config.toml
gain_aug_db = 6
wave_strides = [5, 4, 4, 2]
width = 192
positions = "sincos"
muon_scale = "original"
orthogonalizer = "newton_schulz_5"
adamw_lr_other_params = 0.0018
Rows from block 2 of a small CTC audio transcriber, named by matrix and row number. Rows with one number belong to one neuron. Each number is 128 + 24 x the weight over its row's rms, rounded and kept within 0 to 255. All counts start at 0. After the name is the row's rms in percent of the matrix's.
After each neuron's rows are labels from the 100 clips, of 14976, where the neuron reaches its highest value: "loudest band" is the band of the loudest frequency at the time of the peak; "peak on" is the class under the peak. Only what is clearly more common there than usual is listed. The data: two synthetic voices taking turns or overlapping, over music, noise or silence.
# fc1: first MLP up (model.blocks.2.ff1.fc1.weight, 576x192), inputs 0-95
# fc2: first MLP down (model.blocks.2.ff1.fc2.weight, 192x576, transposed), outputs 0-95

fc1.415 099 [ 96 102 121 130  90 128 146 100  97 124 132 135  85 107 165 149 147 127 118  88  88 118  79 137 106 138 206 117 172  97 154 158 133 112 127  93 109 112  94 111 129 134 116 104 119 117 118 196 158 118 130 126 151 119 197 128 124 122 122 115 139 144 134 140 132 137 156 173  97 174 162 135 128 125 111 122 124 132 142 104 128 134 125 115 128 134 136 115 120 130 136 131 174 199 163 124]
fc2.415 194 [138 128 128 123 128 193 130 128  48 131 128 160 119 128 101 112 118 118 133 134 128 155 108 156 103 124 128 129 121 126 142 110  81 125 131 120 128 123 116 177 128 130 126  77 129 128 132 129 131 113 136 127  87  94 140 116 132  91 130 114 128 128 128 129 137 151 129 164 120 128 128 127 146 138 114 134 124 132 173 128 127 126 134 138 122  31 131 127 128 159 185 141 152 156  74 128]
loudest band: 250 to 500 Hz
peak on: deep voice; low voice

fc1.436 097 [129 127  67  83 112 138 136 125 128 144  98  87 129 131 129 128  80 126 132 114 130 166 118 128 141 135 116 101 141 123 132 145 134 101 163 155  85 138 132 109 129 216 129 126 154 128 145 140 119 127 113 161 136 119 120 129 128 150 163 134  91 158 148 130 125 104 170 123 133 126 115 197 123  85 132 127 145 130 121 116 128 156 133 109 178 172 128  85 137 132 132 123 123 125 116 112]
fc2.436 146 [119 128 122 128 135 127  65 128 127  94 191 110 128  32 127 129 154  92 126 128 122 158  96 126 128 125  87 131 183 148 114 132 129 129 116 124 147 138 141 123 127  80 152 112 129  90 135 128  79 125 167  80 105 128  95 127 113 168 117 114 123 124 102  84 130 129 102 127 132 101 163 128 133 125 160 134 126  77 129 128 122 101 117 128 110 140 129 128 119 128 141 128 122 120 174 149]
loudest band: 500 to 1000 Hz
peak on: low voice

fc1.476 102 [113 133  82  84 168  83 177 145 151 126 147 129 131 141 123 137 119  91 167 144 134 105 121 148 146 125 136 137 129 128 103 172 124 108  53 129  92 126 143 130 173 120 157 101  94 151 155  87 117 129 114 121 107 122 119 152 117  79 126 117 170 126 168 153 130 134 106 160 151 139 146 129 137 126 179 128 195 132 127 127 138 128 130 124 100 125 128 134 143 130 129 117 140 128 131  92]
fc2.476 021 [124 147 127 123 127 129 126 135 127 122 128 123 128 124 127 159 129 125 137 126 126 149 126 127 129 134 153 128 128 128 114 125 189 151 133 119  31 130 156 128 215 125 128 122 137 108 124 117 122 127 234 130  77 131 127 128 137 130 117 128  88 126 127  63 142 136 127 163  61 128 137 128 170 128 127 122 119 128 126 118 127 120 206 134 121 133 128 128 131 125 130 103 128 113 112 123]
loudest band: 250 to 500 Hz
peak on: child-like voice

fc1.409 108 [156 129 157  32 115 128 187 172 147 124  93 132 120 138 131 133 148 145 175 125 109 160 112 137 143 130 143 137 123 182 134 113 175 127 139 162 166 124 129 122 161 130 153 132  91 142 145 160 128 124 137 156 109 198 126 146 122 121 133  95 156 103 170 121 121 131 134 125 100 129 140 129 150 130 154 178  85 107 123 128  81 134 152 158 127 125 164 121 132 122 123  95 138 125 144 148]
fc2.409 006 [128 128 125 138 131 129 130 128 128 126 128 128 125 143 129 127 121 137 125 129 129  99 127 132 125 132 125 125 128 130 128 128 125 119 126 106 114 131 128 127 127 216 164 125 127 128 127 136 127 135 135 126 122 127 129 132 144 130 156 134  43 127 128 166 125 128 130 119 126 108  15 126 128 112 127 124 128 128 130 142 133 129 132 128  85 128 130 135 163 128  78 130 125 128 128 106]
loudest band: 500 to 1000 Hz
peak on: child-like voice

fc1.201 099 [142 132 130 114 109 118  91 124 160 150 128 138  31 133  85 128 140 111 130 127 108 131 148 110 145 124 132 145 165 128 132 148 140 114 140 149 138 127 145 106 132 163 150 127 125 179 131 131 107 109 136 126 161 125  99 137 126 139  96 189 142 130 113 121 129 123 143 134 119 114 125 126 137 114 126  85 128 140 128 149 154 123 110 180 121 119  99 112 181  89 179 126 129 136 171  73]
fc2.201 179 [122  81 125 132 155 144 131 125 102 157 125 121 135  96 129 130 130 114 101 124 118 112 107 156 144 144 105  88 122 131 170 130 130 129 146 192 131 127 159  88 126 115  39 105 131 129 128 168 126 111 130 128 121 116 147 161 187 135 131 107 126 138 138 131 124 137  92  96 185 128 145 123 118 167 134 129 126  71 129 107 128 129 128 107 128 131 123 131 126 128 129 104 125 136 119 123]
loudest band: 250 to 500 Hz
peak on: deep voice

fc1.18 087 [130 129 174 129 139 139 166 145 128 127 135 127 124 148 132 115 123 135 171 169 125  98 128 130 127 153  63 142  65 147 125 131  92 150 114 157 128 119 126 125  87 134 117 139 178 128 107 126 135 130 114 157 113 129 127 131 115 135 128  81 119 144 185 137 132 128 128 169 121 100 136 175  93 181  70 204 107 134 128 140 127 115 129  89 126 115 127 136 128 137  96 115 128 146 128 124]
fc2.18 088 [130 128 126 100 129 114 128  88 102 146 131 126 152 131 116 134 137  50 126 128 147 130 117 128 139 132 128 128 128  82 154 137 128 105 134 126 117 128 128 128 129 139 124 180 127 150 183 123 131 160 177 130 106 121 124 109 162 135 125  94 128 110 118 121 128 141 131 129 129 111 116 127 134 130 122 122 180 128  96 137 129 120 128 127 151 140 134 240 126 128 140 125 161 139 144 121]
loudest band: 2000 to 4000 Hz
peak on: low voice

fc1.124 087 [130 128 110 135 110 137 129 203 129  65 114 128 193 128 138 153 122 112 117  94 140 127 129 145 124 123 129 124 104 137 128 111 130 130 123 103 117  61 129 126 143 179 114 121 141 128 131 120 131 129 156 164  81 125 152 142 128  93 128 106 159 131 126 109 100 112 131 173 113 142 129 104 128 115 106 131 196 123 128 129 123 133 131  62 121  83 142 105 145 153 106 138 110 131 128 163]
fc2.124 016 [ 59 128 128 128 139 163 132 131 127 128 128 127 127 128 128 129 129 141 127 136 128  65 114 131 184 128 127 129 130 128 128 128 138 128 128 123 130 127  36 116 123 127 161 128 105 114 128 126 112 123 128 117 127 128 129 128 150 129 129 128 147 127 128 128 137 203 128 146 143 126 129 126 128 127 186 128 128 128 125 129 122 129 136 128 128 128 132 131 127 126 164 128 146 126 129 128]
loudest band: 500 to 1000 Hz
peak on: two voices

fc1.568 093 [164 155 113 124 124 128 133 109 130 130 126 142 128  95 128 116 110 181 140 127 137 153 134 129 137 155 107  85 114 130 112 128 131 120 123 127  93 124 150 115 140 159 127 107 112 130 169 124 128  36 140 129 136 200  63 127 116 131 125 122 117 126 110 126 136 131 184 111 164 145 117 129 150 107 142 101 127 153 102 159 133 112 117 134 128 104 129 142 151  95 126 124 101 157 144 136]
fc2.568 056 [ 54  38 128 128 128 126 128 128 116 255 128 128 128 128 128 127 125  67 127 130 158 128 172 128 128 128 128 128 121 128 128 183 128 128  64 128 198  50 129 128 140 132 129 130 181 178 131 129 128 129 132 128 122 128 141 128 128 128 132 143 128 128 128 128 128 133 170 128 128 120 122 128 131 128 130 128 128 134 127 128 161 128 129 133 128 128 128 130 128 126 127 128 149 127 128 128]
loudest band: 2000 to 4000 Hz
peak on: child-like voice

fc1.512 125 [154 162 128 128 128 128 144 106 149 150 136 124 128 126 157 136 125 146 126 124 157 144 125  97 180 128 128 129 131 124 128 179 121 139 104  84 135 123 101 128 126 133  64 128 125 129 124 151 156 185 133 138 128 135 138 128 127  82 111 137 135 119 144 122 141 198 114  90 120 148 127 125 128 154 117 127  95 119 133 130 124  54 142 114 127 119 113 128 114 214 126 183 119 129 222 128]
fc2.512 076 [119 122 163 129 135 122 101 146 126 131  44 109 133 194 127 113 156 129 135 142  75 126 128 128 128 121  98 118 116 128 136 129 128  78 138 126 122 129 146 126 105 166 117  90 132 145 108 128 131 129 129 126 139 115 127 119 141 124 139  75 128 124  93 111 123  60 143 132 127 130 126 131 128 174 136 153 140 126 127 155 168 125  92 107 115 128 128 139 126 128 128  67 132 134  25 124]
loudest band: 250 to 500 Hz
peak on: high voice

fc1.385 099 [120 116 114 186 133 133 114 124 123 130 134 144 118 127 138 135 157 168 142 125 132  93  99 155 151  78 160 128 115 121 132 128 131 126 194 145 148 137  72 142 130  77 127  94 146 119 126 125 140 113 117 134  74 118 121 107 164 156 122 105 135 120 107 123 129  93 127 125 113 136 127 194 118 149 130 105 110 189  95 138 167 103 118 127 135 114 136  87 137 117 152 127  57 135 130 157]
fc2.385 084 [123 146 128 155 129 131 125 127 115 151 128 120 124 127 130 128 128 136 128 159 126 147 125 135 124 128 128 128 129  57 127 125 131 123 128 130 128 150 137 128 130 206 126 128  53 111 139 132  87 130 131 130 138 175 127 128  95 130 128  92 128 133 143 125 128 128 147 127 151 161 128 144 108  66 120 128 130  83 169 124 144 124 124 128 130 178 174 127 128 128 125 127 127 131 132 128]
loudest band: 250 to 500 Hz
peak on: child-like voice

fc1.432 099 [134 131 128 128 118  95 115 128 143 120  97 140 170  71 138 134 124 134 164 163 128 170 120 131 124 135 138 120 114 122 124 111 147 126 182 143 136 147  88 124 147 135 128 117  96 128  93 126 144 138 117 137 104 113  92 157 131 150 137 133 114 138 141 138 150 131 135 124 136 122 133 154 125 136 118 139 115 129 167 169 186 133  73 126 128 157 135 113  56 133 172 147 120 117 129 154]
fc2.432 153 [131 109  86 131 106 109 129 123 119  81 155 130 174 117 138 119 130 123 108 136 115 152  57 142 110  93 124 132 173 137 130 113 128 111 125  75 117  83 129 202 114 123 112 126 131 130 116 146 124 147 124 118 134 105 134 160 142 104 100 103 146 129 132  78 112 125 111 111 146 101 145 128 131 128 135 128  93 128 110 101  94  60 137 134 135  74 163 127 128 119  74 119 132 128 130 114]
loudest band: 500 to 1000 Hz
peak on: child-like voice

fc1.541 087 [111 146 122 128 116 154 128 102 105 131 119 152  99 172 152 147 128 128 174 134 135 125 156 129 131 153 124 135 123 188 116  93 109  67 170 144 122 141 132 163 117 123  92 123 121 184 130 130 154 137 164 164 131 121 126 118 137 130 106 130 129 121 167 187 126 132 125 129 128 128  85  88 134 129 131 121 104 159  76 128 192 106 162 124 113 130  88 163 104 113 135 117 128 130 107 172]
fc2.541 120 [124 119 125 146 144 110 132 177 135 148 121  76 172  85 128 128 131 119  70 126 159 200 111 148 149 181 131 128 133 125 142 166 127 128 106 117 128 136 130 128 167 165 133  86 134 128 127 148  93 127 157 111 128 133 128 144 128 186 193 124 138 143 117 126 127  84 146 108 164 128 123 127  94 153 149 112 128 112 182 136 119 124 110 121 114 159 126 104 148 128  94 165 134 128 168 133]
loudest band: 250 to 500 Hz
peak on: high voice; child-like voice

fc1.164 104 [171  92 102 138 122 128 121 130 147 135 128 114 126 126 129 107 129 135 129 127 137  91 141 165 136 127 125  87 104 143 109 123 129 123 110 112 108 174  95 123 147  97 133 127  74 130 128  86  85 128 125  68 126 141 130 124 160 119 132 149 151 110 128 171 139 129 164 133 126 156  76 111  91 112 104 154 133 135 126 152 125 141 152 146 195 130  89  60 134 106 127 127 141  96 117 124]
fc2.164 041 [145 126 128 101 150 153 110 127  98 156 169 129 115 168 123 125 128 124 135 144 166 132 163 137 157 105 170 127 132 159 128 128 255 142 145 153 127 164 128 119 132 143 129 140 131 144 146 128 127 136 128 142 153 124 128 113 122 148 126 124 180 127 126 130 119 125 116 127  79 107 122 129 177 117 162  77 128 159 125 146 128 125 131 126 134 109 141 133 122 131 128 128 130 126 123 128]
loudest band: 250 to 500 Hz
peak on: child-like voice

fc1.539 098 [127 141 140 149  94 110 180 106 127 146 125 116 151  91  83 127 135  85 124 128 123 128 135 107 132 104 112 153 135 129 131 120  98 120 100  77 128 121 120 129 122 101 106 101 102  69 128 128 128 128 128 118 142 133 124 158 145 138 111 130 142 136 128  97 126  75 127 128 128 128 119 185 175 137  63 143 127 133 138  63 122 124 168  94 156 129 146 128  89 132 120 104 126  96 165 158]
fc2.539 159 [ 78 132  95 128 166 138 138 128 116 121  95 128 143 137 130  99 165 128 122  80 126 136 118 160 127  88 101 134 130 140 144 126  95  90 140 116 128 147 153 135 170  63 139 132 127  61 170 129 128 120 130 127 143 144 128 143  90 120  83 123 115 146 146 126 128  61 138 116 130 163 147 125  72 184 201 115  81 128 131 169  85 129 180 126 152 128 100 132 156  98 128 138 106 130 130 146]
loudest band: 2000 to 4000 Hz; 4000 to 8000 Hz
peak on: deep voice